A small image classifier, trained from scratch: depths [2, 2, 2, 2], trained on coloured fractals of 300 iterated function systems on busy backdrops.
Rows from block 5, named by matrix and row number. Each number is 50 + 12 x the weight over its row's rms, rounded and kept within 0 to 99. All counts start at 0. After the name is the row's rms in percent of the matrix's.
# conv: 3x3 conv (model.blocks.5.conv.weight, 384x384x3x3), inputs 154-164, a 3x3 kernel for each
conv.58 092:54 64 64 64 61 53 67 67 58 47 50 51 68 63 54 50 57 58 57 61 64 60 67 66 44 60 70 77 61 75 41 47 66 62 65 59 69 66 61 45 77 76 55 52 66 64 56 38 66 71 56 52 42 54 61 63 56 60 39 66 67 54 47 65 45 64 66 47 58 39 49 47 66 54 56 65 66 44 47 56 24 45 73 65 43 61 47 54 62 46 59 61 44 61 59 50 50 55 53
conv.59 097:62 55 39 68 59 40 42 46 28 43 50 61 41 47 54 53 45 54 32 60 40 10 46 64 38 41 50 46 41 59 76 39 23 67 68 57 54 44 58 76 31 40 68 63 44 66 63 63 56 30 46 67 45 63 47 59 43 45 52 66 42 48 40 45 63 52 39 46 42 58 42 49 34 52 48 57 46 39 68 69 54 56 66 74 34 49 68 32 49 42 56 57 49 48 44 59 52 51 59
conv.60 095:67 47 48 51 48 56 53 43 47 41 73 58 39 41 46 34 43 40 33 45 58 56 69 50 76 58 53 60 57 55 49 47 57 41 28 62 41 54 42 53 62 55 60 45 64 43 56 36 56 65 28 42 52 30 47 58 50 40 55 55 48 47 42 33 51 56 47 53 37 68 61 27 48 64 59 30 55 48 32 59 54 32 69 65 61 69 59 69 74 42 27 57 57 34 53 59 36 36 37
conv.61 094:37 44 40 46 69 64 46 55 61 47 57 66 53 44 39 45 49 39 42 57 70 50 47 59 32 33 36 52 54 54 47 28 46 46 31 62 69 42 61 68 44 39 21 44 53 59 29 36 65 36 46 39 43 38 45 78 53 35 70 48 39 41 61 57 51 41 75 60 37 49 47 52 63 64 29 55 42 24 86 43 39 67 61 54 54 32 45 50 48 46 67 71 53 42 65 52 34 58 61
conv.62 103:59 31 63 77 49 59 35 47 59 56 54 26 37 54 49 34 51 63 57 58 61 58 62 75 46 35 41 60 65 46 45 52 50 49 66 49 48 45 72 47 42 59 45 39 56 50 46 57 53 43 62 51 67 53 41 46 57 76 68 52 56 50 34 54 64 53 53 52 57 51 32 65 47 52 52 57 28 54 38 48 64 56 54 48 65 49 65 47 53 71 49 60 32 66 54 62 48 63 64
conv.63 100:38 38 52 26 39 37 22 25 59 55 54 41 72 67 44 59 69 52 64 52 58 62 40 56 24 26 54 42 57 64 60 40 48 58 64 43 32 41 46 44 34 52 51 60 53 46 48 44 36 40 41 59 46 56 66 46 30 55 65 46 23 50 58 47 66 58 60 64 45 58 56 37 36 60 35 54 60 47 72 61 48 35 38 48 35 48 32 30 54 83 51 63 54 57 50 42 53 68 50
conv.64 097:58 61 38 49 46 51 68 41 48 37 53 43 09 58 75 48 32 31 66 57 31 52 48 47 41 50 50 30 38 65 58 70 31 40 42 46 54 52 59 49 54 44 44 56 38 37 33 48 47 48 40 49 60 48 48 56 59 50 64 52 36 33 50 42 60 52 62 63 55 44 65 55 36 42 37 55 62 53 42 60 78 50 55 42 63 53 31 63 28 47 24 35 35 47 58 60 52 67 45
conv.65 079:68 57 55 65 64 58 64 49 51 57 56 44 59 51 34 50 53 69 53 62 61 61 60 63 55 44 49 67 57 58 52 43 57 47 65 59 46 45 45 49 46 51 62 64 58 43 69 61 42 55 73 53 55 45 44 68 52 56 58 68 53 66 70 60 53 60 63 54 61 69 54 49 56 38 63 58 49 56 40 64 58 65 46 57 73 62 50 56 43 60 40 49 52 71 37 39 65 54 27
conv.66 088:69 64 55 50 42 48 47 53 50 47 63 64 53 52 58 68 54 57 36 36 47 45 39 53 57 52 59 56 62 44 60 54 58 33 32 52 59 45 56 60 59 49 51 46 43 48 39 56 68 72 58 65 67 60 49 48 51 77 55 59 51 48 56 55 47 40 57 56 62 57 62 62 49 65 56 53 63 57 50 55 69 58 38 48 54 52 44 41 35 39 48 51 56 58 67 61 63 54 49
conv.67 099:54 47 39 52 36 67 47 59 57 45 10 13 57 17 31 61 57 48 72 70 64 59 55 55 48 42 36 39 44 62 30 48 61 31 31 37 37 55 36 57 85 45 53 51 54 43 46 55 50 64 35 54 66 47 52 48 54 51 23 53 49 53 61 54 73 65 64 56 68 57 25 41 31 34 41 24 37 45 49 30 30 63 39 45 67 40 47 63 58 52 67 47 44 53 29 33 68 51 56
conv.68 083:56 61 52 51 58 43 55 55 53 49 48 48 62 58 49 59 56 43 58 49 60 54 45 48 44 57 69 52 58 62 55 45 51 58 41 47 55 50 46 51 52 35 58 46 59 59 55 83 53 40 55 52 65 47 55 32 39 70 42 57 64 57 66 54 44 45 66 49 45 50 58 59 55 46 66 58 38 56 52 38 48 56 46 35 47 48 59 71 52 63 46 49 41 56 58 43 48 77 52
conv.69 099:47 51 42 58 61 52 53 55 59 56 66 74 30 34 34 31 42 52 40 40 50 33 61 61 43 63 63 68 51 51 44 29 47 48 71 73 50 41 29 45 43 34 58 70 50 50 46 63 38 58 44 47 51 40 55 39 50 49 38 48 52 47 54 42 48 49 41 46 39 65 58 65 67 43 54 41 30 62 35 46 52 53 58 40 69 57 37 50 63 51 52 59 53 33 48 36 33 59 61
conv.70 145:53 67 55 64 72 59 71 70 57 64 58 52 59 60 63 66 66 66 60 58 62 58 62 66 60 58 64 64 57 64 67 66 65 65 63 65 63 56 52 63 59 69 56 53 61 60 61 41 66 65 52 56 51 58 73 64 59 55 51 65 62 69 73 56 62 65 51 66 60 47 62 55 64 60 62 52 60 63 58 64 66 61 60 61 63 59 64 56 66 68 64 60 67 57 60 59 57 47 61
conv.71 098:63 59 47 53 64 47 24 39 59 53 56 28 49 70 64 31 32 44 61 62 35 44 61 72 50 10 32 44 41 57 48 57 36 36 52 52 68 63 58 62 45 39 45 56 45 26 44 49 65 45 41 51 41 48 73 49 40 48 66 56 45 45 50 76 60 72 74 57 53 47 68 54 46 38 43 64 50 43 72 61 49 46 51 59 54 41 48 65 48 51 67 42 52 56 47 48 75 62 48
conv.72 100:53 58 59 52 55 59 57 67 67 52 50 45 73 52 52 66 48 35 45 52 61 63 81 47 53 57 49 48 50 66 53 43 46 44 53 41 48 64 48 57 65 63 42 47 55 62 64 63 39 64 49 51 52 57 44 71 65 57 32 72 40 46 57 49 60 34 63 41 48 53 28 48 73 51 62 63 44 68 38 34 52 68 59 52 49 51 54 49 47 49 74 73 60 46 42 28 39 56 73
conv.73 079:65 49 52 44 49 56 67 64 47 58 61 44 59 48 49 58 56 50 47 50 62 56 57 62 47 67 60 50 61 52 62 50 66 61 44 51 55 71 39 44 49 48 49 66 64 54 38 38 51 57 48 61 73 46 20 54 62 33 52 39 56 63 70 51 55 50 60 45 39 61 61 49 47 49 66 46 65 55 46 49 48 71 47 47 48 47 56 60 63 50 58 50 47 62 45 40 61 60 59
conv.74 130:61 55 55 63 71 67 62 63 63 61 59 55 54 57 60 59 66 70 57 49 55 66 64 75 62 62 72 66 62 63 62 66 62 66 64 58 61 59 50 62 68 63 59 53 64 48 59 51 58 66 70 59 55 50 75 69 57 56 46 53 83 75 59 61 54 59 50 56 50 50 69 50 64 51 52 48 62 66 65 55 55 75 55 68 75 59 62 63 62 68 51 60 65 51 65 64 61 49 56
conv.75 098:59 73 30 59 58 56 43 47 42 63 58 35 78 68 55 64 49 54 37 45 53 40 69 72 56 77 59 45 53 56 61 70 50 64 72 31 44 56 70 19 60 67 21 43 58 61 40 52 36 42 73 38 44 70 60 40 55 59 52 55 64 65 32 54 56 48 43 48 45 59 64 50 77 48 22 60 67 24 62 47 27 39 56 61 51 68 50 44 49 54 37 37 38 35 44 65 58 46 66
conv.76 080:68 61 48 61 53 49 60 60 61 51 51 56 47 52 50 47 63 54 38 41 56 54 54 68 55 53 58 55 49 44 56 58 45 47 36 22 49 53 58 50 50 64 44 66 55 64 54 48 63 60 69 44 64 64 39 58 52 30 43 50 54 40 55 55 38 45 52 62 22 42 79 63 66 62 47 70 46 61 61 47 54 30 60 42 25 55 58 73 43 50 42 53 34 50 67 69 51 55 52
conv.77 096:60 54 47 50 44 69 48 59 41 47 52 73 61 54 62 53 63 44 52 70 46 44 71 58 43 41 55 49 52 29 71 54 51 36 30 69 35 47 53 57 58 63 68 63 34 64 43 56 51 58 44 19 48 59 50 58 50 60 47 42 58 39 47 37 26 51 67 59 46 60 56 57 67 75 55 56 47 42 60 34 64 40 59 59 33 36 46 59 51 52 40 55 59 40 51 60 43 32 31
conv.78 079:57 47 59 59 60 53 59 55 69 48 47 46 58 50 52 43 47 56 56 53 33 40 58 47 43 50 46 56 53 60 56 40 53 59 40 47 61 53 39 36 37 31 51 62 54 46 46 47 46 53 48 47 68 37 54 53 63 50 52 43 61 60 55 58 50 75 64 46 62 55 69 59 26 48 60 46 53 67 52 37 55 62 61 47 43 64 48 63 45 70 58 36 58 62 54 71 43 46 51
conv.79 100:36 64 46 46 61 35 49 40 57 53 44 51 25 46 76 61 56 49 42 65 59 38 44 49 53 77 72 71 40 45 55 60 41 59 56 55 55 43 49 41 30 48 65 61 53 48 67 50 45 28 63 48 27 54 46 45 57 33 64 59 62 47 53 43 58 39 63 69 39 51 65 45 53 39 53 56 41 53 47 59 47 48 33 54 59 36 51 44 38 42 34 44 41 74 75 70 46 44 55
conv.80 092:25 66 42 51 48 43 53 46 52 50 39 60 40 35 38 64 63 45 57 64 70 56 66 37 26 52 30 61 33 61 41 61 67 44 52 56 59 42 39 52 61 36 34 65 49 45 33 54 67 38 65 67 52 51 53 28 68 43 42 66 48 36 62 41 59 57 30 49 49 21 64 63 73 52 68 38 39 63 48 36 48 51 59 28 37 43 29 50 49 27 58 59 44 38 50 27 60 42 56
conv.81 095:48 49 60 52 51 50 34 60 65 73 54 44 74 58 34 35 46 37 40 39 44 52 53 60 38 32 43 67 39 49 64 46 45 38 45 39 35 45 64 53 39 49 67 29 54 36 47 57 43 30 44 47 36 51 52 45 49 62 63 46 29 54 50 52 45 35 44 34 41 35 25 53 58 42 50 71 34 41 57 52 41 39 56 53 53 50 53 62 59 58 48 22 61 51 33 57 52 50 63
conv.82 086:50 47 56 54 56 48 51 42 39 56 55 56 43 53 51 52 41 50 48 47 68 56 56 36 54 30 50 45 43 58 51 52 51 47 62 52 56 43 51 55 51 66 54 52 45 57 43 52 50 43 61 58 57 50 58 60 49 49 49 47 60 61 60 39 46 39 54 29 43 45 46 68 62 54 53 42 59 49 38 51 51 51 63 45 56 62 51 53 58 51 63 62 41 55 54 55 57 56 59
conv.83 097:38 58 69 69 51 49 40 49 35 58 39 54 63 65 27 51 63 77 66 55 45 58 42 37 45 53 44 71 53 26 50 26 49 51 63 43 41 40 58 43 50 59 65 48 62 37 35 36 49 55 56 62 47 43 74 49 52 57 59 52 46 62 74 50 74 27 55 45 56 49 30 61 59 50 46 58 52 28 49 44 50 14 37 50 25 44 37 48 45 43 61 34 52 36 27 72 49 30 61
conv.84 100:55 34 36 78 43 48 63 46 52 43 73 46 43 37 28 74 60 48 35 41 55 47 59 52 39 57 54 64 35 46 26 50 61 42 27 43 48 52 65 48 49 55 67 49 33 64 58 49 38 40 71 25 47 57 51 79 48 35 31 40 52 49 59 37 35 49 68 35 48 73 24 59 63 64 52 42 38 44 56 39 61 45 52 53 44 43 59 36 64 48 71 43 27 63 41 32 42 34 39
conv.85 099:21 51 51 64 62 51 81 59 51 63 55 58 61 38 39 49 57 48 57 70 50 73 54 32 54 59 58 58 48 53 43 46 45 35 45 44 45 35 61 46 37 60 62 31 28 66 57 68 36 40 50 37 15 47 64 61 50 29 32 50 63 63 32 53 48 58 37 50 56 49 57 48 78 62 61 70 59 52 49 29 43 47 67 56 55 54 58 43 43 59 51 44 43 35 53 65 30 41 46
conv.86 095:44 47 75 37 45 64 46 66 45 44 56 62 54 58 56 57 49 35 45 52 67 54 48 44 40 26 50 32 57 46 60 69 44 44 54 63 61 52 64 47 32 53 41 50 51 51 63 52 63 30 62 68 43 60 33 48 67 46 52 69 44 76 59 66 59 28 54 67 50 58 44 55 39 55 56 40 58 56 64 76 37 63 45 73 43 56 66 13 61 55 44 71 39 32 62 49 57 51 64
conv.87 109:56 58 54 63 66 53 54 51 53 67 56 66 50 50 56 44 66 71 61 57 53 64 79 62 61 71 73 38 62 69 61 68 59 71 81 68 58 53 64 59 65 65 61 54 47 62 60 44 47 55 65 62 44 51 59 62 58 49 45 52 65 70 58 54 64 55 64 66 57 37 49 53 65 51 68 41 58 69 59 65 71 62 52 57 65 55 54 63 56 67 58 65 74 43 61 67 50 38 49
conv.88 118:50 63 48 62 68 47 67 71 56 61 41 45 61 61 58 54 68 69 66 53 47 64 65 59 57 66 66 65 65 68 68 55 52 70 66 47 56 69 69 45 78 65 59 58 54 50 58 46 66 73 65 43 53 47 69 51 73 61 50 55 73 64 70 64 67 57 42 69 53 66 57 47 58 51 57 56 58 72 57 61 53 65 58 53 64 54 55 72 69 71 58 67 66 47 50 52 69 58 58
conv.89 098:57 66 28 66 51 62 37 44 66 46 41 47 33 32 43 64 58 53 54 65 67 52 49 44 45 62 48 70 44 26 53 47 55 56 51 61 46 46 67 50 51 52 34 36 44 35 41 51 40 53 71 45 53 50 49 61 42 48 48 51 61 46 44 65 41 36 46 60 41 44 56 57 52 59 58 56 41 38 51 62 48 37 38 53 48 72 33 57 59 36 54 57 36 27 52 61 41 49 33
conv.90 114:46 66 63 50 65 67 55 55 62 70 65 55 59 57 48 59 62 59 60 48 58 53 67 76 53 55 57 63 48 57 67 56 64 61 70 80 52 64 62 51 60 63 50 50 58 57 70 62 54 53 65 69 67 31 67 54 56 63 51 60 63 79 69 51 52 57 54 64 63 46 58 51 72 54 54 62 70 63 57 45 60 54 67 48 54 59 61 54 43 65 39 53 63 59 63 64 91 76 43